Weights of a small masked image model: normuon at rate 0.0052, 6.0 epochs.
Rows from block 3 of the encoder, named by matrix and row number. Rows with one number belong to one neuron. Each number is 128 + 32 x the weight over its row's rms, rounded and kept within 0 to 255. All counts start at 0. After the name is the row's rms in percent of the matrix's.
# gate: MLP gate (encoder.blocks.3.mlp.gate.weight, 1280x320), inputs 80-159
# fc1: MLP up (encoder.blocks.3.mlp.fc1.weight, 1280x320), inputs 80-159
# fc2: MLP down (encoder.blocks.3.mlp.fc2.weight, 320x1280, transposed), outputs 80-159
gate.538 103 [117 109 183  60  62 188 119 120 200  94 109  93 149 182 177 151  97 123  93 149  88 109 130  99 102 131 136 122 158 110 116 139 187 109 107 160 124 133  92 145 162 122 115  56 181 155 128 159 139  92  87 189 118 136  88 165 173 192 175 109 196 148 166 150 148 120  82  84 164 107 141 170  69  73 129 153  87 102 141 118]
gate.539 108 [143  92 104 128  93 124 117 124 132 185  72 147 170 113 132 170 111 141 194 117 132 174 112 176 118 120 162 109 119 141 151 114 111 170 133 132 152 160 121 139 157 162 154 150 155 120  96 158 113 101  99 173 106 114 165  97 162  75 167 121 151 166 152 146 134 142 131 101  79 130 151 132 168 154  99 133  80  96 195 103]
gate.540 100 [145  74  85 167 163 101 104  67 129 110 190  92  67 118 152 220 150 115  97 102 134  57 173  99 114 135 112 112 205  70 189 145 149  85 102 112  49 123 140 136 167 140 150 166 104 118 142 163 138  95  93 148 108 160 151  90  92 155 129 107 110 100 131 156 151 192 144 103  74 104  85 119 167 148 119 149 112 107 155 108]
gate.541 091 [ 76 157 149  81 165 126 169 161 121  81 147 121  76 119 119 149 200 177 165  83 149 159  73 133 130 123  88 120 118 142 138 142 122  46 154 121 189  74 119 130  78 153 144 110 144 155  64 103 162 165 110  94 114 148 113 134  96  97  97 100 146  93 143  54 170 115 127 128  87 130 174 132 117 150  85 162 117  98 135 139]
gate.542 097 [ 89 158 150 116 186 100 150 124 184 140 151 108  98 117 178 163 173 130  93 142 124  93 110 154 112 163 136 155 160 163 101 157  98 103 139 147 111 124 131 133 120 165  93 122 164 128  87 106 186 131 147 107 114 110  59  72 149  75  78 146 124 105 152 169 157  73 188 112 142 113 115 120 219 134 159 106 115 149 150 115]
gate.543 103 [102 155 119 118  85 145 116 148 156 146 175 154 108 113 116 184 133 120 119 107 169 166 153 106  70 106 120 125  65 142 136  93  64 122 185 157 186 146 138 160 119 160 132 126 158 144 138 138 158 152 161 125 101 138 103 128 109 158 132 142 148 216 166 173 111 113  57 136  45 105 121 120 125  97 121 153 129 124 175 104]
gate.544 097 [135 155 130 133 167 157 168 155 106  87 102 183  93  92 134  89 125 169 107  97 137 108 135 107 141  81 184 111 172 106 121 181  80 138 124  53 130 141 130 128 117 159  87 141 119 171 148 145 153 133 114 122 176  98 118 132 128 110 127 129 140 165 128 168 119 178 151 126 111 103 151 105 117  92 127 145  87 135  79 151]
gate.545 097 [122  98 113 129 181 168 162 140 135 121 120 140 129 145  54 145  98 104 150  65 138 139 130 108 154 140 100 165 124 130 127 136 125 168 118 140 115  79 142 106 126  58 121 152 165 182 121 164 132 175 136 141 137 150 123 174 173 166 180 122  98 134 131 139  96 160 110 142  87 133 167 108 125 147 103  93 104 146 124  63]
gate.546 100 [ 91  92 117 110 115 118 131 128 115 138 146  74 117  97 100  81 144 167 112 108 156 111 130 107 120 152 102  63 184 174 189 166 104  97 108 129 141 129 104 176 111 120  92 147  97 165 154 124 140 133 105 150 148 124 149 129 119  46 111 158 136 125 143 139 100 155 150  87 121 161 134 163 161 152 156  53  86 132 178 146]
gate.547 100 [152  85  86 100 121 133 160 137  70 121 140 155 124  68 102 106 146 178  73 166 173 184  98 126 103  72 129 201  63 115 186 129 145 104 139  56 114  56  97 132 199  98  69 142 193 145 161 160 150  78  58  95 172  94 119 129 175 182 101  91 110 116 142 163 118 103 133 146  80 124 109 144 151  78 110 161 122 147 128 130]
gate.548 096 [ 63 151 131 149 149  82 133  91  76 164 173  98 131 171  99 147 166 126 130 163 108 158 108 148 107 136 156 133 136 159  74 106 134 170 110  95 118 126  85  97 102 164 193 153 139 154 163 126  94 167  71  34 145 106 133  78 152 111  81 108 141 125 148 114 107  96  49 162 172 108 147 194 129  60 100 117 144 132 119  53]
gate.549 097 [ 93 137 172  55 124 183 146 192 100 114  96 131 141 121  75 153  75 114  96  90 115  98 135 174 135 119 120  84 109 167 143 121 118 109  98 120 145  90  80 104 122 158 153 172 121 114  96 157 156 113 180 104 129  83 166 101 154 144 109 160 127 117 152 182 173 134 122 139  93 106 143 139  92  90 112  97 153 110  70  96]
gate.550 094 [116 121 139  94  94 143 116 130 164  90 102 160 148 132  55 151 141 109 129 116 163  85 136 139 131 133 119 160 209 150 149 174 155 132 101 140  97 158 139 130 148 138 139 123 125 120 151 121 182 151 187 109 113 134 118 139  91 148 161 172 122 153 107 169 119 159  98 162  91 104 156 113 127 121 152 194 180 117 169 147]
gate.551 101 [154 131 171 101 155 148 146 119 167 161 124  96 150 147 142  86 124 128 148  95  97  81 121 157 182 123  78 177 113  99 110 109  62 112 112 190 181 182 104 159 175 152 144 110 130 141 152 132 158 123 112 165 136 115  76 117 137 111 133 121 104 103 186 128 136 145 110 113 149 147 137 132 140 113  89 164 140 139  79 105]
gate.552 102 [138 132  94  91 155  97 114 139 143  62  67 156 108 155 132  82 138  69 139 129 131 157 105 164 138 111 148 121 153 133 115 116 133  83 155 114 161 129 140  90  97 116  58 162 163 144  96 100 129 176  79 106  98 107 134  94 119 134 134 150 111 188 105 114 164 159 171 121 110 107  82 112 123 106  96 113 103 111 141 132]
gate.553 098 [161 118 134 165  83 124 109 129 130 135 144 126 146  94  99 135  78 136 116 101 166 115 109 139 155 102 132 111 162 102 119  79 133  89 130  72 147 108 137 111 111 149 115  88 159 117 152 113 145  99 167 117 136 155 160 116 145 171 103 122 168 132  92 118 109 147 107  71 127  99 157 115 160 128 142 142 133 145 156 158]
gate.554 091 [150 165  99 165 153 199 209 132 103 124  99 183 121 125 104 157 109  93 101 167 167  60 104 140 161 180  95 155  95 122  80 110 156 129  96  79  88 140 168 102 139 127 187  80 141 108 145  48 128 144 131 153 109 149 151 139 107 165 167  95 108 119 192 141 112 177  66 127  98 193  97 148 123 168 176 100 140 154 114 123]
gate.555 094 [125 128 157 169 107 145  93  91 153 149 137 122 121 148 144 125 138  96  81 147  92 113 200 155 132 143 109 174 129 128 122 147  82 124 134 156 134 125 162 133 180 179 119 117 162  99  81 125 133  95 166 134 174 131  99 102  83 130 139 147 145 133 115 122 126 103 126 180 148 136 114 103 108 119 145 127 144 146 106 184]
gate.556 100 [ 91 143  99 150 154 153 107 144 132 122 131 164 126 153 124 133 130 102  81 158 126 133  89 180 128 105 129  93 145  83 160 181 156  80  93 173 123 131 107 143  89 153 114 191  70  95 146 102 176 123 127 150 103 120 100  94 131 134 181 164 164 132 150 129 126 113  82  80 138  76  38 153 227 156 138 118 103 118 150 136]
gate.557 097 [129 142 108 127  90 117 161 132 116 179 195 153 159 110 186 114 149 168 180 121 154 145 137 153 167 141 128 131 118 173 146 119 136 146 110 103  97  82 106 106 157 129  48 166 107 143  87 198 130  84 120 137 208  73 137 120  57 128 183 112  91 179  93 122  76 125 183 130 123 123 108 154 121 146 146 132 179 176 159 103]
gate.558 096 [109  90 113 156 147  99 106 124 152 132 117  70 143 141 176 101 102  74 212 108 117 116 167  74 181 129 110 150 144 146  89  44 162 106 134 139  96 171 136 196 146 126  61 136  78 127 186 142 157 120 132 108 120  51 130 128 123 121 133 116  80 212  96 120 121  92  90 116 142 138 142 202 133 121 146 112 121 181 190 167]
gate.559 093 [ 62 123  83 114 107  90 156 147 195 138 133 113 106 103 132  88 151 143 187 103 157 102 153 194  92 127 114 125 113  86 132 141 126 133 122 142 143 188  91 200 159 191 160 136 136 140 125 123  88 158  86  69 158  80 177 159 170  71  89 173 147 141 137 160 163 148  62 102 132 140 137  85 166  79  76 107 100 157  89  93]
gate.560 095 [184 101 128  97  71 169 134 163 149 138 113  84 135 119 168 126 110 143 108  93 124 152 166 121  56 176 117 140 143  87 154  95 117  93 137 191 154  72 142 102 182 164 144 151 116 108 186 146 184 116  52 135 155 125 177 152  82 121 121 157 160  36 119 125 167 180 122 162 115 118 123 114  44  68 168 123 158 128 145  93]
gate.561 096 [118 149 189  18  77 123 132 175 114 199 154 122 100 125 188 137  75 128 104 172 137 135  82 142  98 118 169 116 110 211 122 135  89 119 192 121 100 191 185 103 112 181  91 135 107 152 155 126 115  94  76 120 154 107  98 142 191 160 142 110 140 120 161 123 131 100 134 152 129 134 120 138 165 182  85 119 131 131  88 146]
gate.562 113 [174 113 158 120 106 177 114  99  53 167 108  73 127 102 124 142  98 143 159 165 144 135 110 115 122 127 121 135 125 187 145 103  72  98 148 113 113 168 177 127  95  70  96 103 164 135 142 115 147 129 109 135 117  90 129 132 138 116 127 107 140 185 158  87 187 104  91  73 133 105 133 126  52 140  93 199 159 126 189 135]
gate.563 103 [172 120 220 115 121 187  72  88  87 119 151  82 112 125 154 120 124  66 158 125 137 112 134 146 110 131 104  82 120  79 128 139  89 119 158 141 134 109 131 126 158 123 114 125 148  75 149  82 135 145 133 176 170 166 152 127 161  75 143 141 146 130 141 127 131 115 125 162 183  87  79 105 130 171 120 136  93  96 208 171]
gate.564 100 [132 110 112  90  93 170 144 119 172  70 145 168  39 127 140 100  91 132 163  93 152 167 121 120 111 215 128  86 127 116 148 112  68 117 151 136  78  98  99 150 164  92 178  91  63 125 142  74 115 133  63  93  72  96 160 125 160  94 146 166 147 144 121  92  90  65 142 142 121 130 109 136 132 138 119 103 153 150 177  86]
gate.565 104 [ 97 103 157 122  97 146  59 155 142 159 136 130 108 120 192 103 139 116 131 120 156 125 131 132 137 125 137 134  98 100 144 168 152 121 124 176 163  89 164 119  72 139 140 200 105 146 159 144 101 108 150 113  98 148 164 127 118  92  83  99 190 108  73 143 144 114 100 161 195 126 166 129  68  67 116 108 140 127 131 146]
fc1.538 094 [127 102 115 158  98 172 172 110 172  78 183  66 138 185 177 108  76  63 122 163  68  82  90 122 144 168  90 122 153 135 175 172 150  70 117 115 122 177 115 101 121 190  82 122 164 147 120 155  90  58 134 165 136 156 117 170  81 150 117  73 139 132 138  97 175  62 101  65 178 103 156 200 156 125 137 134 136 112 125 123]
fc1.539 107 [174  94  90 157 153 111 125  79 132 159 108 146 195 102  78 109 192 153 186  79 114 141  91  88  79 167 138 148 111 138 184 105 112 147 109 160 134 200 111 176 121 144 129 130 120  99 141 154 130 117  58 145 139  71 155 140 206 175 170 134 129 151 109 113  85 142 108 163  85 117 179 127 148 125 172 113 117  74 150 150]
fc1.540 100 [ 88 128 119 162 129 117 168  99 113 149  79 168 142 165 122 146 115 116 123 123 128 169 156 181 127 102 160 112 161  70 102  91 133  70 129 182 155 171 116 143 117 152 176 152 122 121  76 167 174   8 104 179 160 138 116 144 117 101 136 110 123 135 124 151 121 134 114 141 146 179 105  92 132 152  90 124 110  86 139 150]
fc1.541 093 [100 128 144 104 105  98 113 139 111 110 108 179 137 123 157 105 141 126 113  97 135 133 197  77 127 124 156 105 103  60 140 134 107 121 114 129  82 186 101 107 152 163 143 131  71 173 165  74 162 181  83 187  76 127 139  93 152  93 143 150 139  94 175 106 167 131 161 176  99 123 150 109 143 125 107 107 129 149 129 140]
fc1.542 096 [ 94 153  95 156 170 136 127 120 136 155  62  97 123 171 169 121 150 131 126  74 128 191  57  95 214 134 162 132 125 141 161 146 101 123 176 124 158 193  49 124 103 111  81 112 163 126 119 108 162 130 115 153 109 144 108  94 132 109 122  68  64 110  85 159  90 130 104 122 124 158 113 124  53 133  93 127 121 125  15 162]
fc1.543 109 [171  86  78 170 116 142 125 197 134 111 137 129  62 132 135 105 112  86 141 129 133 152 116 122 178 162 152 124 183 173 104 176  65 115 137 167  59 104 135 122 106 156 110 123 162 139 164  95 130 118 137  82 143 114 143 132 141 111  91 115  93 155 142 186 119 166  88 119 131 133 147 121  68 124 189 117 118 107 186  86]
fc1.544 096 [ 77 134 128 109 143 153 104  79 119 139  82 134 138 121 143 216  91 138 141 169  88 112  62 101 156 136 130 144 110 104 141 109 122 128 113 142  73  87  70 131  91 158 139 123 102 110  95 146 105 125 169 132 165 155 134 143 116 140 189 145 124 173 137 112 175 107  61 146  79 124 129 166 146 113 143  72 151  82 134 181]
fc1.545 101 [142  62 148 122 106 105 147 152 184 129 144 152 106 140 127 113 201 135 109 155 120 111  89  90 100 176 137 209 160  85 175 131 206 132 183  91 167 111 106 127  76 161 129 115 187  98  66 101 127 151  87 109 124 132 103 139 128 103 123 125  97 167 171 185 119 168 114 152  86 150 166 187 159 142 124  84 112 118 177  72]
fc1.546 098 [100 120 162 124 163 149 133  96 144 114  89 171  99 145 146 155 116 139 128 138  26 147  96 138 121 141 180 106 145 115 115 166 160 147 173 146 115 112  68  51  96 106  73 131 149 125 112 111 107 210 150 101 129 173 114 200 111 185 163  93 107 156  61 151 162 143 138  97  72 161 130 136 116 110 138 114 155 138  91 148]
fc1.547 101 [113 167 153 135 131 108 134 116 152 126 126 117 161 133 115 170 222 143 115 161 171 162 146  72  94 157 153 161  73 161 115 142 132 146  85 112 148 168 132  96  99 141 133 134 125 151 124 167 158 120 138 125 172  67  83  92 105 136 146 115 159 132 109  83 115 172 105 148 151  70 113  78 141 138 115 125  65 158 130 163]
fc1.548 094 [115 105 146  88 158 160 109 148 126 137 132 125  92 127 110 139 139 117 144 138 113 172 115 119 102 100 125 180 133  67 164 156 114  83 161  99 110 126 162 127  92 132 121  77 148 136  79 138  95 180 110 140  85 149 119 205  92  95 124 104 123 146  88 130 104 127  92 145  51 155  85 140 129 144 146  39 133 182 153 148]
fc1.549 099 [147  82  78 177  96 105 132 140 140 113  98 127 119 124 167 205 121 131 139 148 133 125 200 103  88 182 155 147 168 142 114 153 140 174  80  72  89 174 101 131 133 156 154 126  55 165 107 106  98 148 117 111 171 124 119 155 155  63 154 101 142 139 105 115 116 195 109 151 112 126  42 147 198 104 153 144 125 146 152 106]
fc1.550 090 [139 118 141 118  67 178 124 139 117 152 130 138 168 172 113 171 128 154 128 127 217 127 127 175 122 129 121  66 154 159 157 135 103 132  83 157  64 153 163 149  84 173 126  88 116 148 151 118 145 134 120 161 131  82 161 125 104  98 138 174 117 110  55 169 177 150  98 166  97 106 109 111 111 103 143 172 134 142 174 124]
fc1.551 106 [172 116 103 125 157 128 118 123  90 137 173 117 141 144 115 132 153 115 130 136 133 137  76 137 102 118 126 207 117 109 125  71 119  85 186  96 149 150 121 145  82 119 109 120 120  88 114 104 182 120 223 170 218  68 121 176 117 101 114 144 128 117 101 147 125 153 145 153 127 178 108 118 157 109 108 162 142 130 131 131]
fc1.552 101 [125 140 176 136 166  86 147  83 103 102 189  76  95 107  79 133 141 163 121 134 118 143 120 160  79  89  92  79 117 138 114 143 154 104 168  62 155  48 104 160 100  90 102 133 150 136  99 191 126 141  85 170 171 141 131 139 108 117 114 114  96 160  94 118 152 125  95 131 139 115 165 102 142 116 147  71 139 143 152 164]
fc1.553 100 [145 146 178 125 124 173  85 143 142 128 153 126  95  96  96  99  45 100 194  65 133  94  83 128  62 187 158 108 181 134 129 116 118 135 178 160 132 116 142 133  79 141 133 168 129 133 105 134 106 119  72 160 180  84 151 171 112 135 121 130 161  94 135 133 133 109 171 148 141 109 138 151 101 161 119  90  99 157  99  89]
fc1.554 096 [123 111 133 151 160 151 186 105 141 139 142 183 111 189  87 235 166 122 145 107 174  83 145 150 114 156 173 126  89  79  84 132 179 126 146 143 151  92  71 201  97 106 178  92 109  85 139  61 131 133 102  89 132 154 127 114  91 143 116 132 161 144 198 126 108 164 120 154 132 140  85 124 145 167 125 193 178 154 169 136]
fc1.555 097 [144 166 138 150 128 144  84 118 129 121 173 119 158 142 136 131 109 127  63 149  98  65 125 186 118 122 123 134 134  87 140 112 111 101  96 152 121 118 155 171 153 197 101  93 149 100 121 150  77 131 171 161 133 110  99 118 125 109 109 128 118 153 105 139 187 155 144 179 148 120 115 184 106 141 108 197  91 195 146 171]
fc1.556 109 [146 147 147 148 159  93 120  80  76  68 129 142 117 139 155 115 126 183  92 162 158 176 129 185 166 155 135 121 106 130 154 141 108 120 120 174 186 134 111 152 106 157  86 183  76 102 151 107 154 113 180 158 167 112 122 129 134  97 185 119 178 109 175 115 105 128  84  68 151  93  84 116 198 111 126 112  95 124 118 108]
fc1.557 102 [ 96 128 170 121 118 116 111 141 180 203 144 134 142  84 156 109 198 116 170 113 131 158 178 163 131 133 129 141 174 198 131 108  91 131 112 100 158 135  98  93 167 163  90  85 105 151 146  92 127 144  84 133 158 157  93 162  67  81 134 108  98 137 122 131 118 171 108 158 144 127 122 136 136 146 113  99 130 114 187  83]
fc1.558 096 [174 153 118 201 137 218 103  96 161 151 134 130  47  62 160 130 118 176 117 137 149 144 141 146  98 152 167  89  69  37 130  69  40  96 105  73 107 148 153 132 134 140 115 107 135  96 143 147 113 130 101 142 135 145 125 183 119 160  94 185  99 114 154 163 110 146 115 136  87  70 153 183 129 163 138  85 184 136 113 103]
fc1.559 090 [ 54 118 145  95  97 128 107 130 150 104 194 176 115  63 126 117 161 135 180 116 113 131 144 167 140 179  83 186 105 180  87 103  46 115 119 119 104 131  77  96 148 109  94 143 115 119 145 130 128 132 141 160 177 148  93 109 159 145  78 114 163 149 174 146  41 134  73 102 112 134 161  82 132 105 155 128 163 146  89 156]
fc1.560 097 [123 169 168 106  98 166 162 125 171  41 140 173 106 152 156  60 113 135 105 118 142 137 132 101 133 120 111 144  98 125  91  54 127 143 137 174 138 132 154 110 101  87  77 105 112 127 141  72 110  86  92 117 154 118 100  66 131 121 140 176 168 115  55 144 135 123 179 151 114 155 144 119  97  69 203 151 193  71 130 143]
fc1.561 105 [139 127 107 188 128 191  70 148  97 149 173 129 101  89 126 120 108 136 121 117 135 157 127 108 102 163 156 118  97 126  88 181  72 103 176 177 130 132 109 126 140 145  96 161  98 157 162 163 166 138 121 123 120 100 152 103 179 142 133  84 183 141  57 107 144 147  88 117  75 180 117 122 105 110  68 100 150  89 117 179]
fc1.562 099 [127  95  45 136 145 138 151 173 151 150 107 128 147 157  82 124 125 223  90  74  92 161 147 178 110 112 170 145 128 120  93 103 186 166 111 103 120  83 131 104 113 147 125 116 131 108 150 163 113 160 123 123  62 153 148 135  91  88 172 159 154 121 106 128 144 146 119 155 116 126 145  60 141 123 142 136 139 106 168  32]
fc1.563 106 [148 118 142 124 212 126  91 172 112 167 204 213 103  86 135 122 108 164 101  76 125  70  98  79 133 138  83 112 154 114 141 163 121 126 131 171 123 166 120 108 151  80 186 126 198 119 143 159 124  84 161 157 116 128 107  99 186 159 131 104 130 182 128 161 186 146 148 178 111 193  70 119 139  99 146 117 121 136  80 161]
fc1.564 094 [109 108 147 117 176 125 150 115 157  81 115 154 146 123  96 135 131 122 138  97 101 134 130  93  94  90 177 137 159 110 125 122 124 158  90 130 100 181 141 125 131 170 135 111  84 128 151 121 142 123 119 143  89 158  87 157 155 115 182  71 161 159 147 183 120 105  90 185 141 133 100 151 152 172 185 158 108 183 139 131]
fc1.565 107 [145 150 166 134 168 144 114 161 152 144 147 120  93 119 131 103 112 116 112 174 105 106  87 134 146  77 126 144 103 125  91 120 156 124 109 174 113 187 125 133  87 123 164  94 108 101 190 189 129 127 113 106  89 111 111 166 107 165  88 147 153 171 169  59 178 169 154 134 103 142 123 137 117 165 104 154  60 191 154  95]
fc2.538 101 [117 101 156 132  82 129  62 125 139 111 139 129  90  99 128 191  69 126 214 153 152 110 178 172 151 119  46 179 136  95 177 130 146  56 216 147  89  82  92  81 179 134 111 124 134  81  81 165 130 174 138 122 121 131 111 117  38 138 177 142 123 171 140 172  94 136 136 102 119 134 117 117 125 132 144 152 167 165 187 136]
fc2.539 136 [134 141 160 167 144  40 117 147 134 136 138 161 107 119 132 141  97 102 128 111  96  79 131 176  78 123 122 119  81 133 124 156 123 135 106 151 118 133  99  88  79  75 101 154 111 157 146 166 124  79 157 131  70 136  99  62 144 146  84 123 147 151 192 156  84 124  93 180 102 136 174 187 101 108 145  86 118 165 134 128]
fc2.540 083 [132 130 110 171 155 182 140 101  87  93  79 134 130  56 119 193 140  62 169  61 127  86 186 166 101 134 101 100 146 169 160 136 153 131 114 150 110  56 170  70 136 138 160  69 117 146 162  90 137 132 119 103 139 140 111  93 100 134 255 152 103 148  79 108  77 149 171 178  98 115 124  75 182 130 171 162 132 122 147 126]
fc2.541 042 [104 155 107  74 123  89 166 162 116 127  88 153 108 116 106 153  79 146 132  98 107 122 171 101 119 154 148 132 166  82 153 124 114 133 167 144  81 163 200 113 188 152 157  69 103 187 169  50 150 157  84 133 148 112 115 139 158 139 152 119  91 110  93 166 144 193 171 154 101 109 122 112 131 106 107 123 146 147 106 158]
fc2.542 082 [ 94  85 136 145  92  69  91 144 138 162 173 130 130 132 116 122 129 162 110 121  65 151 151 123 148 133 120 127 112 130  82 160 126 113 144  93 119 144  94 123 158 102 128 171 172 112 157  96 153 130 125 106 116  80  88 150 166 122 162 123 149 154 112 124 167 142  96 106  72 153 145 153 109  96 128 118 175 197 111 202]
fc2.543 143 [109 156 104 174 145 109 123 118 144  85 168 144 107 135 162 116  95 189 132 186 132 141 142 191 166 122 136 108 155 119 132 143 134 140 115 128 177 128 133  99 134 155 127 122 129 126  93 109 176 104 108 127 172  77 148 136 113 205 105 160  76  94 133  80  49 176 188 103 155 123 121  99 143 124 129 130 110  73 101 123]
fc2.544 061 [ 74 142 105 145 144 140 118 151  89 127  73 164 112 111 133 183 178 121 172 158 109  97 115 117 138 115 154 151 102 127 170  72 115  82 126 107  72 138  50 143 150 142 147  71 138  95 106  93  95 118 155 138 147 169 144 148 137 153 155  79 118 101 145 126 192 148 101 163  98  54 126 198  94 193 128  94 128 153 136 119]
fc2.545 088 [102  94 100 154 122  90 149 101 113 145 111 171 128 102 102 107 104  94 144 144 155 148  99 161  79 147 131 147 124 230 110 142 113 113 121 117 143 114 149 101 111 130 108 102 178  70 162 134 103 135 116 104 150 135 131 138  84 171 103 111 124 198 138 133 142 125 176 116 163 142 183 131 142  81 117 142 121 141 115 110]
fc2.546 097 [150 130 136 155  24 100 120  99 187 141 163 159 161 112 125 113 145 154 153 126 131  93 196 102 196 120 181  58 127 123 136 136 136  68 175 127 150 112  87  71 130 146 109 105 120 152 124  90 133 175 127 167 143 144 116 138 134 194 124 106  80 167 162 166 112 128  89 215  71 138 108 127 103 123 142 154  94 117 178 199]
fc2.547 074 [134 172 132 101  78  90 176  95 164 114  84 110 113 190  80 194 192  90 137 118 195 124 107  50 173 105 197 143 108 127  97 199 162 177 115  97 138 141 113 117 179 104 128  90  83  77 117  84 171 146 154  95 119 157  75 169 180 136 138 137 109  87 187 167 134 102 141 126 153 132 152 133 150  79 134 100 155  95 132 112]
fc2.548 140 [158 153  80 204 127  84  78  71 117 106 134 121 127 159 161 133 113 126 130 143 167 134  87 114  98 102 135 173 100  92 100 169  91  82 139 131 127 174 171  96 116 114 121 137 100 196  80 178 124 109  65 105 176  98  59 124  73 124  92 143 132 142 113  87 141 141 112 140 204 115 156 141 128 128 129 116 152 161 129 113]
fc2.549 117 [ 99 105 106 111  20 155 168  83 116 109 100 118 114 118 119 154  89 153 147 162  66 152 113 158 161 178 236  92 140 122 174 158 144 149 129 155  74 116 113 140 116 158 170 120 177 177  83 129 156  65 111 125 175 133 166 109 173  90 170 102 116 177  93 107 133  81 150 125 158 115  99 127 124 151 154 164 140 143 146 140]
fc2.550 099 [ 83 200 123 155 149 185 148  88 108 121 161 100 103 164 143  92 165 118  75 173 135 137 116 128 122 139 140 109 138 184 154 122 129 121 141 114 130  94 148 170 115 117  41 113 113  73 153  92 131 158 167 142 102 163 156 189  76 129 120 143  95 158 101 155 100 110 114 141 110 143  90 173 121 145 116 144 115 103  95  96]
fc2.551 054 [104 171 124  93 143 127  85 170 123 106  91 108 152 102 120 157 195 133  91 154 103 119 140 117 143 146 123 140 163 113 138 132 112 143 145 143 122 153 103 141  86 108 156 193 146 193 161 141 185 127 114 136 197  86 186 138  84  69 124  89 185 101  90 158 120 110 185 160  55 143 145 121 127  70  95 114 170 128 149 124]
fc2.552 167 [174 158 161 139 166  83 151 174 130 119 101 117 103 134 138 171 104 156 113 117 136  81  92  72 105 126  98 116  65 148 148 102 129 145 116  76 153 128 123 166 144  94 149 129 124 124 179 130 158 129 162 186 130 112 190 134 157 114 173 130  84 134 131 143  57  89  80 151  73 105 220  74  96 108 142 153 102 193 130 117]
fc2.553 066 [172 136  78 138  84 163 121 114 108 139 146 143  79 131  93  89 119 143 201 158 146 128  94 108 115  93 102 133 127 118 119 110 149 130 130  81 131 120 152 154 107 141 136 196  88 181  60 171 125 166 137 186 131 111 167 121  83 108 123 169 128 111 105 141 133 125 125 196 102 102 106 114 123 132 133 125 120 114 122 104]
fc2.554 135 [133 181  98 255 114 220 134  95 163  60 127 138 130  99  92 142 124 125 171 149 138 135 118 111 161 149 116 105 115 109 158 177  97 124  89 155 141 128 155  67 118 141  95 129 129 102 148 104 120  80 152 168  90  99 126 146  99 128 110 166 188  78 103 120 100 170 128 108 174 117  91  93 196  90 123 110 114  99 140 194]
fc2.555 118 [ 89 133  98 125 183 204 119 101  88 148 109 182 122 107  96  96 196 154 223 152 133 172 179 122 133 155 112 139 113  48 160  96 109  90 138 108 103  78 111 193 175  82 129 134 155 138 123 164 140 148 125 136 132 131  95 169 111 140 155 156  91 172 101 158  86 144 138 160 129  82 127 167 158 105 154 129 119 127 177  78]
fc2.556 128 [ 89 118 109 161 171 151 179 142 153 142 147 173 112  89 181  67 101 136 103 110 153 174 170 104 181 161 149 151 168 134 108  62 175 119 134 136  74 133 161  99 131 169 116 129 165 106 109 175  56 121 149 111 174 145 152 107 139 132 124 185 146  75  88 128 111 116 178 147 139 140 106 185 176 157 127 162  94 167 109  89]
fc2.557 103 [144 151  95 118 121 119 123  81 108 166 113 118 181  97 173 153 158 103 159 149 130 114 159 139 110 138 102 134 125 156 138 204 137 170 159 190 134 148  37  71 124 148 102 208  92 136 138  95  84 122  68 132  29 143 110 104 134  51 134 186  60 150 113 166 104 100  89 122 138 110 221 110 155 209 204 161 167 144 132  97]
fc2.558 056 [120 100  94 168 147 151 165  98 125 118 117 152 108 109 108 130 152 107 103 107  75 127 194 145  99 151  99 163 132 141 111  59 117 157 140  79  96  93 163 110 121 153 160  71 107 140 141  90 163 160 157 125 123 208 111 180  99 167 104 121 122 135 105 123 161 110 143 139 175 140 172 217 100 166 164 110 174  66 185 159]
fc2.559 113 [133 132  96 210 134 151 173  89 116 175  91 125 185 111 159 145 125  86 129 147 100 124 155 131 147 160 117 134 121 139  92 167 110 175 109 116  70 130 139 118  85  98 160 104 126 136 157 121 152 134 105 119 104 190 186 115  87 172 116 142 111 123 119 142  88 104 155 101 141  66 188  98 149 154  96 125 170 126 114 148]
fc2.560 060 [110 130  83 110 110 165  83  89 202 122 169 146 135 192 105  87 111 110  98  66 120 131 103 114 131 114 149 160  87 142 147 125 133 129 132 156 190  81 112 147 111 149  95 123 101 173 119  64 141  96 151 135 114 149 144  81 145 145 150 132 114  81  96 118 114  80 108 143 104 122 133  83 204 131 148 157 170 152  80 180]
fc2.561 067 [ 78 167  90 168 165 141 100 181  75 136 154 135 147  95 152 158 122  80 125  68 148  76  91  83 104 152 106  90 143 136 111 146  59 132 129  99 111 141 160 144 118 193 135 115 140 162 127 179 183  73 144 124 136 107 143  90 139 113 116 118 117 145 132  81 138  73 135  88 123 128 156  43 121  91 104 165 114 106 160 123]
fc2.562 142 [125  89  72 150 146  83 162  86 111 145 177 103 173 127 119 139  96 112  94  94 107 132 141  94 169 157 138 153 157 138 148 115 133 140 152 151  82  81 111 108 153 122 151 214  77 175  99 154  95 131 173 170 159 175 168 117  85 144 121 153 104 171 132 130  93 136 188 204 121 155 136 146 153 157 195 127 136 135 123 148]
fc2.563 086 [112 164 147 133  77 129 130 115 142  64  93 126 171 105 117 136  90  91 115  71 157  70  89  76 138 156 143 151 133 132  99 106  74 182 126 100 124  68  78  36 144 164 167 180 114 137 168 121 121  91 161 180 147 172 125 117 156  84 165  85 127 180  80 140 133 142 124 141 113 164  91  73 113 118 131 140 107  57 148  80]
fc2.564 052 [116 140  59  97  82 198 156 139 131 153 115 117  89 144 162 126 146 193  57 148 121 169 181 133 119  86 166  88 125 120  95 109 113 188 122 116  63 159 118 162 141 126 145 120 123  99 167 145 135 131 135 141 146 143 140 154 132 142 143  85 166 142 134 116 164  62 114 124 152 138  26 186 169 160 164 147 124 152 150 102]
fc2.565 169 [182 126 172 137  60  78 109 130 133 132 106  73 135 124 222 128 100 110 216 131 123 112 104 164 142 142 152  99 100 132 130 110 149  85 130 116 214  84  98  81 112 136 153 128  79 152 133 140 144 121 109 103 168 103 113  95 143 108 157 173 122 138  88 157 112 109  57 176 221 183 117 153 135 146 132  45 115 153 159 129]